Weights of a small masked image model.
Training: muon at rate 0.0097, 18300 steps, batches of 512.
Data: trained on drawn small creatures on textured ground, 203450 training examples, 46.1 epochs.
Rows from block 7 of a small masked image model, named by matrix and row number. Each number is 200 + 20 x the weight over its row's rms, rounded and kept within 0 to 999. All counts start at 0.
After each channel's rows are labels from the 100 images, of 14848, where the channel reaches its highest value: "colour at peak" is the nearest of a few named colours to the mean colour under the peak. Only what is clearly more common there than usual is listed. The data: drawn small creatures on textured ground. In brackets: how many of the 100, against the usual share in percent.
# conv: 3x3 conv (model.blocks.7.conv.weight, 192x112x3x3, each kernel summed), inputs 0-111

conv.41,179,210,167,191,200,210,211,190,215,198,222,194,214,204,189,204,206,211,233,197,186,216,173,244,213,167,207,209,209,199,180,182,205,139,204,197,202,174,199,201,179,175,183,211,194,175,257,123,184,208,204,211,237,202,190,192,193,214,167,185,189,213,213,238,141,201,196,208,195,186,215,201,198,185,195,169,211,196,192,185,203,164,202,185,190,184,203,198,203,180,202,207,194,191,198,210,190,166,197,190,195,210,214,174,214,226,198,195,205,207,190,245
colour at peak: grey (63 vs 25.2)

conv.120,161,253,185,204,206,158,202,213,197,198,240,179,212,205,191,194,213,181,175,194,175,206,206,223,208,182,200,212,216,214,203,226,203,170,183,166,200,182,185,212,196,271,196,184,162,206,230,180,204,215,177,192,210,207,217,170,229,186,229,193,177,198,177,179,189,210,200,213,197,191,193,178,174,210,149,176,223,208,229,226,199,221,218,200,208,211,221,192,211,163,185,206,200,198,217,221,195,184,227,212,211,206,215,190,198,190,212,202,192,194,193,244
colour at peak: grey (66 vs 25.2)

conv.51,185,232,195,224,191,181,166,211,195,235,194,197,212,219,192,208,235,195,164,199,184,202,205,198,185,186,210,242,205,231,196,198,197,211,214,220,221,234,166,165,198,193,205,225,200,183,212,180,219,249,184,189,212,197,179,217,199,221,193,207,200,187,212,207,186,182,185,201,225,170,178,195,194,213,192,186,144,215,193,209,199,206,234,183,183,191,173,198,196,206,203,234,236,197,188,190,164,187,199,178,157,184,221,187,241,234,233,196,201,170,177,199
colour at peak: white (69 vs 9.1)

conv.139,188,163,203,216,213,218,208,239,235,193,215,174,207,204,203,168,253,169,190,216,193,196,188,212,193,207,187,148,201,163,202,183,223,199,195,206,203,198,193,220,217,194,193,221,192,205,170,202,202,239,203,220,207,194,204,177,229,245,136,207,206,213,181,208,184,175,209,227,210,194,217,216,188,200,194,196,217,154,222,206,221,207,189,230,173,188,210,194,177,216,205,208,232,169,236,192,213,198,190,205,217,181,217,193,172,189,213,188,213,175,203,199
colour at peak: white (27 vs 9.1)

conv.177,184,163,202,169,181,228,239,221,192,204,206,172,211,198,190,227,190,197,173,208,183,206,205,206,202,225,190,170,210,244,192,213,148,213,246,210,223,202,207,212,217,189,196,174,229,215,201,200,207,198,188,201,218,210,219,191,209,227,213,191,195,164,205,197,157,198,182,196,173,246,205,207,158,177,192,194,211,217,170,185,208,225,218,197,190,179,190,225,195,212,193,182,196,207,152,207,207,211,187,230,236,181,212,177,221,190,222,211,219,213,178,221
colour at peak: grey (60 vs 25.2)

conv.134,211,180,212,197,195,220,225,196,168,200,188,222,187,189,241,212,243,171,213,248,204,218,209,204,182,184,171,195,192,212,191,197,185,192,201,192,212,197,202,215,195,233,246,197,203,212,216,186,217,183,181,206,189,162,190,213,188,229,195,170,192,210,209,202,226,167,196,191,224,199,197,154,162,184,185,211,202,195,187,170,224,197,212,191,192,225,191,203,206,188,189,163,211,222,179,211,230,264,194,219,158,163,218,203,202,207,186,208,188,192,221,219
colour at peak: grey (56 vs 25.2)

conv.100,211,200,205,171,214,222,202,201,235,198,214,211,202,183,218,191,232,208,193,203,214,199,201,208,191,202,142,213,191,187,183,190,211,188,195,196,224,220,190,205,211,200,190,213,211,207,202,204,189,193,180,203,190,205,217,201,156,201,193,197,188,190,219,202,189,214,122,207,172,269,184,208,187,201,200,208,212,202,206,279,219,202,215,183,218,208,194,157,219,194,248,199,192,185,217,206,230,216,209,195,203,186,188,214,233,199,223,222,201,192,201,201
colour at peak: grey (61 vs 25.2)

conv.128,201,184,193,244,211,139,234,208,229,215,199,220,216,191,214,161,251,169,155,223,204,202,212,197,189,191,215,161,203,197,196,194,202,214,241,193,216,186,192,173,171,174,192,206,169,209,207,203,177,196,187,195,210,189,168,208,181,184,189,217,201,185,187,219,192,168,209,201,234,232,178,192,163,227,236,206,225,197,226,188,233,169,185,210,207,230,212,216,207,191,204,210,198,208,186,203,197,195,208,202,183,209,199,194,166,208,200,233,204,195,208,192
colour at peak: white (50 vs 9.1)

conv.123,212,192,201,221,205,159,214,209,165,211,200,188,170,210,200,179,189,197,187,159,199,232,212,188,216,210,230,231,209,193,209,220,200,196,198,213,239,205,186,206,216,198,218,179,198,210,211,187,210,160,189,196,214,204,211,207,248,188,225,245,219,205,184,193,160,208,171,208,182,203,196,173,191,206,196,210,226,214,194,150,180,205,185,224,244,179,211,185,198,195,233,206,269,186,245,194,204,198,196,198,198,215,220,208,190,194,201,182,194,203,228,221
colour at peak: white (94 vs 9.1)

conv.23,185,189,209,195,174,185,175,223,187,214,186,177,192,238,218,168,195,211,191,201,213,216,184,218,175,200,163,174,209,214,215,197,202,227,216,220,264,216,228,211,190,233,178,176,225,201,197,204,185,207,229,217,235,194,188,191,221,210,191,206,201,212,202,243,228,189,171,208,194,167,221,203,180,184,181,197,226,219,210,196,204,208,197,187,243,217,239,207,187,197,174,183,216,204,164,195,196,215,203,221,218,224,177,188,247,174,180,189,198,192,225,185
colour at peak: white (37 vs 9.1); pink (35 vs 16.1)

conv.102,202,170,152,199,210,216,206,210,196,225,189,209,204,210,219,179,208,202,199,192,212,192,186,189,199,171,197,230,200,206,174,201,169,198,180,194,196,196,184,173,209,228,182,196,217,190,186,199,195,162,184,170,200,177,176,212,224,227,191,174,189,201,201,210,156,177,226,194,208,194,213,187,227,214,204,176,207,187,193,220,180,184,169,173,222,218,167,194,199,185,171,170,221,226,166,175,222,217,207,165,243,195,197,187,238,205,235,184,205,166,251,216
colour at peak: grey (63 vs 25.2)